{"targets": ["count", "largest object", "light from"], "inner_norm": false, "patch_size": [4, 4], "adamw_lr_other_params": 0.00077}
Rows from block 2 of a small image classifier, named by matrix and row number. Rows with one number belong to one neuron. Each number is 128 + 24 x the weight over its row's rms, rounded and kept within 0 to 255. All counts start at 0. Numbers have three digits each.
After each neuron's rows are labels from the 100 images, of 14976, where the neuron reaches its highest value: "colour at peak" is the nearest of a few named colours to the mean colour under the peak; "strongest on" is what is common among them. Only what is clearly more common there than usual is listed. The data: rendered scenes of coloured solids on a plain floor. In brackets: how many of the 100.
# fc1: MLP up (model.blocks.2.mlp.fc1.weight, 1152x192), inputs 0-191
# fc2: MLP down (model.blocks.2.mlp.fc2.weight, 192x1152, transposed), outputs 0-191

fc1.397:131137132075102161114147128148148133132140137058126096068120132160104159111126150138117130110151118125167165172161080150132111138116165122105107114158100114133139144170109093130168140149112106099126108158121096122114151118101119127104134121110152146164154087142141128083149129112099105138146162107141149154136106165128090126123120143154112107117103131106135155117110133106102143122106137110138159108145149122125127133183067146120122151126094152126135155125153083151139123151147110111076148163113161117110183109181140112084161134135135134105132107103099115151090128097141142182
fc2.397:156071145135126149151122165130112152078135121150124124106127146097209136134117108118120152169116136100126120132066128086098129197174125157163110130117110141166095111159105108122137122149132159104115160141162124128130130103123110119142128125117125106127127145144128132170133144072142096115104164115136163161091144153156149127167114106109122106118145112150144094087129126122117100161130167138158100183098113151104123104109164106142138101161167126111120120130133145141101095077136117128142130123133154142141114099167081095137103166111118142108117149167128115148099110147144121135
colour at peak: blue (32); purple (26)
strongest on: blue object (68); light from the left (59); purple object (50); its colour: blue (35)

fc1.639:099159178137104116146135127126157131156105158131123143121155151109097094120132164119166140129136114159118148126112070112145109097177146128113145144117140121146142117124105140113175167133097093134132159157182182081149106162126088107129120081124107116128145121151124144201110147128139121108144128136117107150121103144123153102149157121129093125165165127121101152134095152142148124130121161138160120141106128126127120136111101076127121160129127134119121089090175157105156114117169161136152114137118179140146158197159089137126142102137124075097151115128133162126132163135112141130
fc2.639:102119118078137120159139121142165125106107135139159068124130108152133131102109109118157141127137128128098128119147082159119088111112145133162117118134150127134112146145145129151135172128143148119155116141095149107151140112098099175086126146123172133132127147102128152140127095114139134101128139111152087117153108102080087150130133115116129079153112149149131111101105163149147140156107158096130135115127133142168113170134171194110116131101108133142106106165147107124136107106156146141151109143159127155098167094169086163139107186107089193108108166137129111099107169116133099151
colour at peak: brown (73)
strongest on: light from the right (84)

fc1.426:094171133090117113174167106138112105130120163137111112153082163104124095134151118131097145120120123105123116107144104187100132122154148163144129146181106097119139131123153125103098145158110153109115106128126111142156104112121108120153126161115132162090132117128085141160158172152164171097099155117143095110114096137113122129142113089143164137133140153128098114164121132115176111070152121093115132144110114102154101113096107096145118045148097147148098073136132095095142128173153129130106128117107155158116141111132123156151140141136096149144112134128139115149113132091108155128
fc2.426:094176110122121104097143156089107147135136130100120061134114121179163147125112179089157114116089116132165142142141142161103116131113094117128127147137134115100105130110129158138124161163114151165111175080102134129115106120097146124140129173124145156116119146117142122151121143120153122090150119139186106128104158126154172110112118163137169123140162117118149149125115097157106122144150107097129164139119082161133120129126123156193121112135121107153083114136151087127100115139108150096095068124130133118170127124144137140082093124143132110130152129193118146148104123117163122142
colour at peak: brown (51)
strongest on: light from behind the scene (74); twisted bar (31)

fc1.541:186154178128131133124130122142154119127134125095074135085120145144131146166131151078119107095101175143173123123130131153116131136125122134133130122112147129150137135143105136129162151094114106169092105150130119134131093135122117136139089153111132101205123129128127110113138127117169116092119149146145200137113143120136158129092149134129122097131125138129127116127135179159084126106148116139155112166109123058119155143142132162080122131132127151132147132169128095122124104084093130134168177133175097109131103109177101118141119093155176121108156118095136140133089113126150142108
fc2.541:130162142125139085117110123103125087144111101126147132121107092100086140161180138147180149150132084116056132103134077136120120108122114108116153136148170148161107123089172102116114175106122170140088104086110120123096155095106132152140120117151130138132154128087133148141139168140111113143136124153141100168133116078148123121119085112142166153098099141136142147106130142095127144136118168138097123080147099142179137170168153117181107146150147139133149089095103157119112127135157132113108123148131120110142101102123123106109118115173125114120125150118128142106127115106108092104
colour at peak: white (60)
strongest on: count: one (47)

fc1.306:159121100148161123129121084119085137092152141055112116117157121124064110093113149083142111125083121149144139139125117090096166167120099111158115120095152111106166121143103136125102153102103124149132123083145123153105157110135141099102072122144132096130146140148141085109116103119120119137114117166093135135141108078108144130132122140121153126142121107127130107158133159101116108173129137103099106139155090089131124170137123157108134152113123105155140103158124140163148155126124117151139096093135100171150155142147158115119128132075141133099108157094111106186116141116090140092
fc2.306:134142143147135143163137125081145135112170112119115156146156130136104099138151152167096103131140112115087104135133095095137082115108156113126105149124081141131143127131171150144158131127102118104134106140137082133129099138157132111103137101162116141108081159146086101120104108135067105144135156116111181129119110101087153127114097137158160116115102124144103150112106104098151114113156150123156125175118182133082090153109174072094128118120146123146128139093146131142122130112132095126159146161117206159124140099115140126149093180142123096106139122146116152125127094131126125129
colour at peak: pink (40)
strongest on: white object (71); its colour: white (25)

fc1.207:101141099146093108151137136115147140163108106137115131131164101122116105130156114116095146152099109131171122146144109130149096113140130115134116124157096128101143149157141113158142108131104140142093141116165138092109113137101141155117152113111150095131101129108192111108115129152096113181098165117129118136134096121155147185113114112115125084197105121175150152156156090114128154127087136131139122134147120156114090138156091178162121141139111144097123100098168142137159176203119139156100123145100120151147187098148123120114147099110145148153138119111137093133156142107113131143
fc2.207:109145136114131126079118142141106148102127108163127150142117152115156150126115056139074125096114161135164114133105112121157107136135112152171105156117127121116138110121141160144136123114154116135112159146132124105116166106116157146178150159111107132129146145165117130103112146105119112088130113126134112152135136119161132140115119125144112144106092113104157092070162146162106126177137141125139142148113078118083128156155152080163101153162117120184157156139129133102076128154176163127164151095167138141106110119144123081101134139146153067153127117115112126127159108159161156134
colour at peak: blue (37)
strongest on: blue object (81); count: five (53)

fc1.646:123148132139125174109100135143147123139095179101117147144116150167146116129126133148152128172182139125154129130154117072095113148138162156145144101198121114119159101133133140147113099145142127149152168061119132139133130128140071163106147132156107152128129142125100150155110123112126124144140147107165155087133160137063130143125120120106092146135142089125152147103135173165158129122183105183129093140101118122147107110092140163116125131196155113124096137134130138126143102106141112140169130124137119135121127124109115133121106118124166154140107171150113118154089090138096139109
fc2.646:142175156127169149131070116183146147127096148115147136118083173176113146114170161138140099111123115140127150132121103160112117129146154107056149101152131111114125139120149151109123078127082140122127102164151090134116137102079144075161098081125155121089165143131108120110148113141133130126140111146165123155131136155082132127098134109148110089149168127142155142133145108150094113107167139133134129119128139126133148121144119112143112125116106138115122101105091124123124142118150127126150163163125124139164083139146173154103140087127151084127161122122136143075169153147149112152
colour at peak: brown (42)
strongest on: count: five (44)

fc1.154:076130168117129114149164162118139120134128104099150141136146146129111119105115125133089126112157148146119130120114119148112129132147135130133097137094154129192085108156088152111120136098107139112143109142126091094108132069131156121123140101118114151146138089195148088137184121087150167155133089170144113105152128113117085150152144153151116119144127120110114118141157119121105106062179124147120152120088099165143136149172122142093150141128121131141087121140144115151118118102093111094084132107126090167089109125140170128113142124118126100140097138160103103159166128149138127157
fc2.154:120135172131145129091107138126126165105158116148146146151127141129156076135127114107099105141086140113104102127096097085135120101162159118137134099112067094115143098150111129056117121172121131127142114141164138111097117093106156119169118153092106131127141148121110103146143128124087143110116131133132110100126139114099132163113088143090093082125139101127201121134145152130139086168121112108133139137113147117076132156121144137135098143145082080102141123106109111142121159132110165184151096099098162101129120157151166160140115117124113131140118159110080142137134136123135154103
colour at peak: pink (40)
strongest on: white object (54); its colour: white (29)

fc1.610:089121135093114135121121124135078138109102144132127059144106104146121117115111157135131129106123159094141158120134133133104113143084112122087136102114113143128148070128130107151082151107142126111112136112136118169112160076153091110114097149115110099114069134104146131116093151095094107134149118117141136097133124098102109137107166132124083113148093151101144116143105148158126120136177109099101126131154154136149126132111157095180088190092121128125117090160110129095119126131118084178112091096108120107119159157126144118132131111104125113154159116096118100162118128099118165081
fc2.610:101142132151124133126172121134152161099137124151080131130085130154111137131170119147135079110144142147123107128108105105108143115149162129091138143157080129115168151143146121103096100148141127105180125131149120122138086100094171126146160144132139108138114087107112177124116089156119156112132164078126157187113108150112147152085112108111144080112138117125108129089099105135149097148102139118181099160118129140088094136122164126147118106120108115158138125108084159136134104148164105106136127172160139125114131122175160124149077146119102117097162142145124130104163137099120109111
colour at peak: white (43)
strongest on: white object (56); disc (42); its colour: white (37)

fc1.288:084178146144082122103120117129129171129179159146118102121150125112100146154142143108117183125136125144133136117110083130173149143161135114119116143108157113119101141120119159101149165117166078137135149151134192116084128156126124088126112131125117172114126117159106125162179149149108149120098151107134115141156090114132120124131146169138102096169148143150141149152098126122135130078110138165112119112162134145093123119121113144113133127144142078127159101124155125096092162127134165147130112111183102140150209137150136156130119151131113112161131138087095120112130155142106117111
fc2.288:147104161121092144104131133180153143126107167125137084143124116153104101128131059116139135102149141140134100129150134172133137107123157132147149113122157112163145108148170114149194174118100132113128130135098135116148131136127095130151144169103130100100126150101091176165147120115153123081145145119099114122132140092129095136100126126147116111118121163104134092130139161156141153164171120091139110127111127141131117125118150146103113130107118148141120072158130151116134081154164120138139091138142120140118141101126123086090111144144081164128156151122105125102059160104193111146
colour at peak: brown (37)
strongest on: light from the left (66); count: five (45)

fc1.56:117133173150099121126130104131133145133100136164146141128139122094149149161147103119095152117143135131110158123131157121154114123140092108162117069107106116161134133105159098126125109129113119106123159097140138118152161113128176125165131171157165118106161155126160102178178140149106154162155080130149166137111142095103115141094128132171116106115150149159141166153159122134148144118115128116145094121156116100159127135096158139168109134162074110163131155097121101113153121166146118101164110174079149159140133145136096143121163094133134102158125160082158134131128125137124175144
fc2.56:089138062149147090089159125072127127135154148149128212146096128129131166061104106126128089101112115117116150075107136130130134130102135140106141104122162123146132143147076104134148135099151111118087134149124085120124154137138140134119133145142158146124185171126143124121077121134116087135127131121162103099145118093155135127134130143107109135146126114143155114117112119156152101140111162137153118127126121144144134171123110109109143158146114124151099110112072185111112150113134100110129143155143112117158138162119140105114129164107087125108165148134127159118167129133112118063
colour at peak: green (35); cyan (31)
strongest on: green object (51); disc (36); its colour: teal (26)

fc1.597:140145144149103134164106157130129134137114122126129116186117095148129120167084140103117158133090174112166074087150129139136139140119151121136100148148122162082140130175127090112125124138105164153156140138161143104104170088114130131138150116132121117127122108115126120134089125128141146144121161106116102173114077123106133163161129126067152104122124115116154138184093118131155140126115106162133153101129143159157159145138156168097121099143153120117104116099149185135159114134165136182096111114118135130131164123104126112082132152104117068125134117128133105107112174126110133178
fc2.597:130101106136123172104140136114140151109126123121108149131117159132131169114147068127121174125150120116119130148072135084111123159156122145170150130118148150163133110109156149118088117107152115142111120129150168107094141118118097139145160152088102139139138116118091115131123105124112126102139161091130141161139157118130105143112122139162139155128108108131133119061150157149109125165129126130143129131086109102106060117147147111144157153130151121118123098178097129130083143142115103117148133126159111142123108141197137061133134136138139134113111105168089178187120085173107143147
colour at peak: green (42)
strongest on: teal object (76); its colour: teal (25)

fc1.22:069130112142155134137131134168102116131139092108148156157152110143136123124149119159090132118154130130138156122082162171123151095147094121151129129147126116124130125098144166104154104089149143125133111121136182159104123171114135126123122150110122112109146161140136180109113160153120150133155122120116133092097143111151150128122126145107116137100102124124116088156149114154172128153067086132108115102106132097146098116114126165142108079126128143159121179126161111152108074082153136152162160164141186163150139199140110141170108134145151129134081120117143110120156139138129125137
fc2.22:142121129162121143074148119094124136092143117166119124190105132140148116181087138067126142105156145120131079104132121124125108107113168143093092133119160144117152075139080153142140125152131163146095134124134154137122100155187110115120164124117101044134113097105129112201139129075144128134101130098115130148138135081093092139151116132107115119096118126138137152107169145127119150137134092120161137152126116120087122126117113103089092102107153114175139119144165142120136147117135134129122130156141136120122123114132105122133163176134101108130135161151109145147150122140115140127
colour at peak: green (50); brown (26)
strongest on: green object (56)

fc1.399:069110090139129131118148132139123172157161149193142166131136124108149152155118113105115153098108156119138137110148141137140177124085134147117124085156076134127095102143190113152134148119133137146111158168130147124152153119103151121125131165138132139154156102155131172120121144167130134148137116102138123078127116146157140127126125179139182136137100131164134131102133109137154117151139136148117114142136110125103096121080074116128139146153132163107100124117122139151152130165112167156160125182125124152084172123163143139153107130132129113066131144160172151151159163130128154128
fc2.399:136067116143160137156131133111152132080151113167126139131129130162076138149140065134126099135123131137126158111130188148112092147127116129107093175119089133141140166116144152125132116133136132163140120157143105101130099094121122097130162125151130109140133156134110131092137095145154091111094137104155092111142120140130142110115125097125116068125060104179160109101126118118135102144105123137126129159110132088150142119152116153123134155198104074131124146127126137105102094134130153098108081112116112145160138166143118114138138139099085105168109106103112086132117117112084109138
colour at peak: pink (36)
strongest on: light from behind the camera (56); capsule (45); bowl (36)

fc1.365:148117128152126093138104160125120148100083158108105120083113122144186125144151157133148111135113159095124119137111117181118083174125204139134114098113141097128125138138106122126126113137127144095098103165133127142094149156105113117160109125131111136097091126123131101151125151083163110092144173109108125150128143128166156164156108118118100151130087099162145126114102108105079107146087132128108118136137109151142132161123145137097120109108116155076132146072128107096144173144108084123134155138136144131139114159142142140164139154107104158071118095118116090091129134105153115143
fc2.365:153151160168135160134112138137130133122113090150189130137095125092086163085167080125109177139122123151148115114114133114158148140138138154129155149132102110087134089128110105136146141118137119111112130140121125136107114127119116126123157132131123142128150102167098138149170126128153113154124089172113106121103104140137125147137119124163144109057119123149089133140160182138138179076099115132204112161139141149082123122106137196149112131138108156107125115133175081126123156136095111085114103134133138158124105108115114092113111118148138092112146151134121103112104117173117120130
colour at peak: purple (40)
strongest on: purple object (82); count: five (49)

fc1.292:132100122129101128121111138157105122119088165135121169141130131143125164123134135161118164137142120144115134135165096155107127148114132083082141116144134121116129153113146133116167167127111141120157139145135154133106093113144118119115106094160141150155129088130147172108129092162118127136107175069077130159106144092121133175126151110123121112074139141074137145193113172177133147147150123135108163174130139123107161116149148135134144171128119128128090139109143068140139172137164117131131101130116162127072098160121135147108115190098147138112135161121106142110136092132139149114
fc2.292:144134124128101130148100101097126125159135121112143115141134128142122093196124106123137156143124160153095144125124164107152097133136115106140133121146136125117092172115084116134151112164164075182131125110107080101119137152112128087121122115117137122130115105147148121149194085135199119097128141128132130132144107141124156123116119084170146150153089121135128145126105111107116107174142138135132140138134152103110202099109141134080114112141112082090086171131126145107103137099147148124107167141101171143135115119133115127129128142119125142106134155155131103061110113141076114165
colour at peak: green (29)
strongest on: green object (73); its colour: green (32)

fc1.731:113120146152096106102135130141123125144092111131111135176154111065126144135152121134144110132140100156127147105158123152105138151125123073122114113124083141148101132121152115107095113121107114138121130096158104094110108076154147141118155108148115136100157201159092119169144115142160172115132136177157077126108145084154087105131145133149111078101147152132111129121160096083130122123100135121104133158134175126140118134152145140089125130142099145101129125085115096135152131108161121118154133150115135095097125176141086149124134119115108117159121125110161091161147119105142195118
fc2.731:123145120128122121156097077094106148106144128165123141121107146121139095078124162133130125151124133101145156130127128136165130125120143145109131144131130132076170158148131106124136169096160134128074143089128148108149117148167137133128105129101179103184161136145137128146114107095111146117135159157158137121146148101156147093108118149115134165159115147161188113129149159119164116161169163127146132120143136109104144105094121125157138160176120163143052118123111155153125119159143142077135135141141132146148130118157144133147133142083101088087108124147109095087138144136099142077
colour at peak: cyan (44)
strongest on: teal object (64); its colour: teal (47); disc (33)

fc1.547:144120142111128149135106139150127113118132103136141108075104080129114126096138114130126109153161132109118169121128141184135123102138149100109170136121121156086119088140113084116093129126145146104178137136147184127099110115124148160085133108142134145113142181097088132150085126153102117108117145130110117117130114150155123142137130130131151101121126150159139092161163089142112185107103174092128156127103095086117080092128160110124125080070109143118156109132114112136105128133116142142106111122162134083119136121130173125092163145091133138122135106162161131103171147137180149128
fc2.547:149093130148096120133164135137110135125113095163134129181117100136123185126143139168147139137148091110120140118129095110102175134105118130142131124121153137116124047118108182110167126095123148118149151137124152139124144088147120077107101106157112136132170115129124141187115122112085139146133116143174113156126122153132142112155127119101155183122135112139107160153099159107161170130105120124135170130144103138127165119123153190133125131112103126107125133161107130096166124152109110088141141122144146132130145153158126115089093171150140106174087094131070120139120111127148112128
colour at peak: blue (25)
strongest on: blue object (70); its colour: blue (38)

fc1.734:126141123141051134115146140134135074170153154149112133119153117149145096141137104159137136151152111123132122114133133140163112116150131115126118147091135126146126140131145134146114141118168165143170145113120143083113150144150120165143120105136151161136138169147134140139138111166143093127120123121118123108112141136124103117101125125109086195138179139151125114130108105124143170194151118138152151132142138140137148122126083115102149120134150139176165179092104119164147172093156142118074148116117135107159188179109144143150147124172158091093157136142181148104113131134114104099
fc2.734:138111155141121137092116127111143136109107153164122091112122107159143132166118124179150119169120113134095104141107125154124097162106168120140118149125130133147143147124112153155132149141088108123094116118087126116151144134104154151119151147173146135064146094089082158101168113084113096092128144101164119133136111110134126126115118132159153123102098133158138140093143106123142124102088120126166093109096103079121148114134150114152138178130163143158115186173149149083092104104145096148177136126172128114144145108155107115123134172135126140109099109143145124123089114093144112164
colour at peak: brown (41)
strongest on: light from the left (61)

fc1.622:131102174113080132152078117144141105135135121156124133089102137177169128161092161128116141150112120128133141143121117152152117113116148165119119135111063149135122129156100107120171130145133166129156133126126144090112150142142098126115148132165107151134111119091104132103129148143148173088164108127158156131091176129109112132098132142118103154121137109160130119145108115119131105110111134144131119134135092102133119145090108076086141135131163119082088171119101119128082155140102103122119147133107103114206102183111127120143090087124157154126071169139138140105103111118121131139
fc2.622:138120117170188147093119148143117134122165110131140105138132152164103144091116111131163127112125155120113144094131096123139102114133146126176104114154110171130111131149118128157135143171152144129109167072124144114142122147148121198091130108155171134124141107085171145149190141132116093091143144109133122123116121081126106096188120142120111141123167130155177118149116103167106111131132112115126085152125093140157158150099106156118147132118143130120128134085083111101115126122139148160121122141133067163109112115140112135105164137141131129136103163144108111131187136099160132140
colour at peak: brown (42)
strongest on: orange object (58); light from behind the camera (53); its colour: orange (29)

fc1.80:172160195135195159123153146145145087128151135118123121109089121134130132094115131097099133128153116165145145067193116136124152138182139111136120103147173126124137138136124101158103174132132130129129116129133095145086157195134098118111142130143082130163112172111147149149093113094112113121140106138165114096135168117141141139136173063142129131117137126104095097138148137141115115098141150146140143120097156094173142102125117142119113142171075110097113116147160136120117112131126107106129134116113105118165128141122132139097122099136111146160130170143151111117093151121129137134
fc2.80:127109165098160116136095126131124043109113078111109116118117125118144097142110145150129118112143089072096128141125122126127137156095142096162172118130178144166097161124161126094151137132147177129091093156075124110170135107130135143143146141127105121103148117095135178154122155117113119111127137105132139142153098110119167114115146120154124158097072121122145140133146141126144127132141100139128162118188106129140067141146142077133191132119133143118116092103116101100111143112119145142102131180132106104146119084150093119093131122112105105140136157111124133111092140118124113131
colour at peak: pink (56)
strongest on: count: one (93)

fc1.669:119139137165099109103103149120096133141112135116098119138144148119118128128120162159145117147132129139148085161143103135160121150067097106132151096097092143121135095142119121109091153133146117176086101126132166117136121101137180125171145140127125099113129101100154117143099093130166114114101120107133174148160134113077116152099165135137173133146109092144137116096169117150082149135136127142142136171135153142089113152116125140099103119128167087087093125124175140131130189108117129111143144185122181124096106123128103083082137121133144106088116105109137145139124143158131115137
fc2.669:116123096106158105101135139101099129041126114116094123135124155139102160080159165087116125117118173129120146117103165104107101107182103129162124135073145089150133133111140155126120100104140170113118136121141128108091127151101105154111124110117136126161157149102104142064099107133126136156131129108143132113109136138154111122146100147108147100171111173101160120126114093111142127169133106121108083103068130115107136130134145141143137112116096130113076140145115153153088095159156115082149130137124075140130135118121134113114129192106103127094120135111124146113119153103127126149
colour at peak: pink (38)
strongest on: grey object (61); pink object (49); its colour: grey (33); its colour: pink (26)

fc1.304:136110160158100151109142135120128116152119070117105100130101115109104102128089109117154100109141089113194125151072108134135135098126126135160072109124083091109125132116154131139137148115152123136150160130114177111107114141144128125168138143146056118142094114128159107121118145137145098103135102095074116117147143105115169098117112146126131109130150146125120169081094121114122108136168163132138100107162174107115147130094135134122205105139122088101129123091113152111148132117141096156112122129154130165129138134153087142129120084135141120162118099161134133117139140131176147151
fc2.304:116111102096154171130118141134153107142098184102105128164107089149122127107146154124084162113151180130150139163118112087123110123163117140083120072148118084161116142108113115124167130130151134090106156135073144145120113082128127144180110124092118165121104125175101133110113118121136112130120118129100040116105191119132153121149143168124175147149143123149145116131091120121122128145127171140156152160124157131103116117137156102132151151135128130132068090126124136127160129154136134104102109154127148133120134146116143085125124154124107165141123141123148138164157120122124102125
colour at peak: green (30)
strongest on: teal object (49)

fc1.324:094138133137108119141069100129078165096155163102126098122116131117081131116126164134141125122153127115176145111155165129159124140129104120106122096128171132131104098119153109160126090126162125105148091117132125117155091105144134117138129101113142143100129134091139093113123129066115145127117169128198139121094148130154126142153119135132077130160102132091154138151135142160133139118137119163141158091163168120128130134133097112125120155144142132087095093091168120102128128151103173143147111136187107102132136175115149124157136106186170169136143120110142107122085115141150117137
fc2.324:066156125158092144083118124125129130133099132105120127132135124150092124171123131174181121110141119105159154153152101152153125144127103159169065119134134161063140149116146160112121155170141137128155143134106153147104150095104108137104104149106146091147098119090114117147101138123117100109130163104077138153127163115115120129111130119111145097140121160128091105137099162127116151130173164108131100097127125160126126145144157105150112144114118127108109095122135124124078112092098133152113149156155142159090101132092091112129111109136111118099096133084133146167143099096159176129
colour at peak: pink (38)
strongest on: white object (64); its colour: white (32)

fc1.503:120131142135115098119135118108130191093074092123121154127113122100158152142149135078082116102122088145163119107102089160131114087105154134135105141102122130106145133142111157179129099110136189163120126157135097138093159120136074121160152131143148112120140138127096090129118181135173111109134125119140101169172153105134134123129123086080138129139133116163139098138158154137152106145108108164090122153077112154129118179179141110094114128137098139110115087144139130134143137125125084161116095125117111130110095112129124141171115139118122128173132114116119129156137156142165131147
fc2.503:118126132116126098101107128127111145146115150123093129167126137149119126108141107097171164113110105072146135089126122102116135109111125113157123116093137127140118132082140127144104093094130125103118139117172124151103110127112129140123111129066101119099156120152124129103129152115126133050157089075134152147158176117113121130124127126132163130116137100175124131052135151162118164110093101150088094141102116181162086145124108168140127118099133150140125128139141148149102139125142113136103169178142164110153151114100097097145129134130152142139168169126140133121155139156118075155
colour at peak: green (33)
strongest on: light from behind the scene (54); sphere (40)

fc1.372:101152103160091185145139136148116143137086128091091160111145107094134110137149087123131122167099122126132133147095160068137098094126145142063123109139110128136103093140135123102147136137124126124134141136122121155180122129143175152139153111151115144110156107180166143099085125123102141150113127110112123094152095132146156108155170149151104121165178140126140129159123128074164112147129139131170161124183122100104144160144125135129149114120131124119142115113118125078141154169131098120154131122130124096134117139156102135111185142094105182083145131107134128118083131137116121137
fc2.372:113137134112130135112125145127125136114110163096171120142074145119155134111141098168145162125124194178103118157157112184158123137115117167129134142167101116125141150121144162156107131140158141114158113072131111140106183145106094133123123143077155106120098156075086121147130154126145167128163094105154119132145120150158115139107118137161136117135125142097128143098087171117143122100111097137146118103166105168089148110166112141148132154133093122120115116086120137147093148150119187163120132135117144167155144153161089125152124110116142134111145161125101139105110138107112102152
colour at peak: brown (30)
strongest on: white object (45); count: five (41)

fc1.344:123124113137102134104118104148107077129140142117072113103148155133094090128123111111113116131145087116130109148144130090152074125150114137075125139107111095125131115109108113122129121121142109121098113167079116104153086189143137113127112095150124142158109107121129117138128125134123129118115108101156119115124130083126097099130106127148091162158103125111128134156145134111170107133134147149138119121114152132100155123143149144111117102148129186128107140110126134143163089095137118079158131098114095112146098121118145097056096083210142130130079125080118106101113161129089116088
fc2.344:147121123114156098073133167129130134134198112155061152127173129122143126135126108110127094106107121125119149122131116135102128141103084144173149115090141142144133116108120105109113147106131180108137143165108123124085157154125169104136136094140099135162124125153121136131146082081098130109094104167095163166148155162114181154127113144143117128126120095117144137094049131135139103125136135094132131124150123133125115155121122084170098159151154148138125138110106174121157112128115156077133118127165146104106121145166128129136100112143136147129124113088114139118074110158116113122
colour at peak: black (59); brown (35)
strongest on: black object (71)

fc1.142:151103149118126127135097113113119126077100146104165137114118168147093114081121152146144139080153144151122145126118103095115130156138114146145101125082175087115132092158146103156108142111135126133102123100114129173108131106103102102130118081157134089137084120096119079107113138062156095135124118161115126117145090092102127102141121122135069089118133129089137110152114164133094121116158121127103111126154135117134129162126132149144129138112142151103086100113114112100098100124088086162157123093156104139141135141104141124130089132081152165113112139099110123161113150078123131100
fc2.142:122130129146138161110154140133162152101108141146108149161098131108088130139140128142109118141152128132111091103118092125144103108097129111142120113155102139124144152119153148108122115128124135110167112163165127136102059130112177132161117119144134106120131113142117140135139114188088133113139151090120140183140121164086162118081099115131145141086119125160169138104133135138138134164126156088175100166106100106104107175100152121123123134109142121143142128106105143174106114116128123097149130124144193192124123108132101122156103135149118109100126102114121156078189097163100089132
colour at peak: white (42)
strongest on: white object (71); its colour: white (25)

fc1.130:150124102117178114084128123109115110099128127112146171111133115109104090157127133112136175089120144082090142111128134133137113160127121091135128132060104139106138120171099111113102100121185114113099126135126146132151164190126119107131105158115116093096137132103132098129145122143155100161150120111118140149127142153083120129142183169116129122146123121119096122146070158139117113161122138137099110107137102141130096136140105161086130114122144179121152120124109126125133112160110127122100129158104107191147155144127166144114121074085130129128162105081107109095128179126105097122
fc2.130:104137166165129083158150159119149141089109170127155157097156149123076167125143194146143106137117113131123148134133115117163136138090138151115146105169147075134139096136138134118122112102079140122100110132137116127146132092114162148118120110130118115153166146152099166143150110162160119101126115145083147128132115113120152163129130106128130147095114160129148154128102125158120148150098137113164088137148126144125126137123107100208113150106158136162144113105107104158139151113128089078127063113127185102150112128092104121130144148114133145137117162098162133153134142116092146100
colour at peak: black (46); brown (35)
strongest on: black object (52); count: five (42)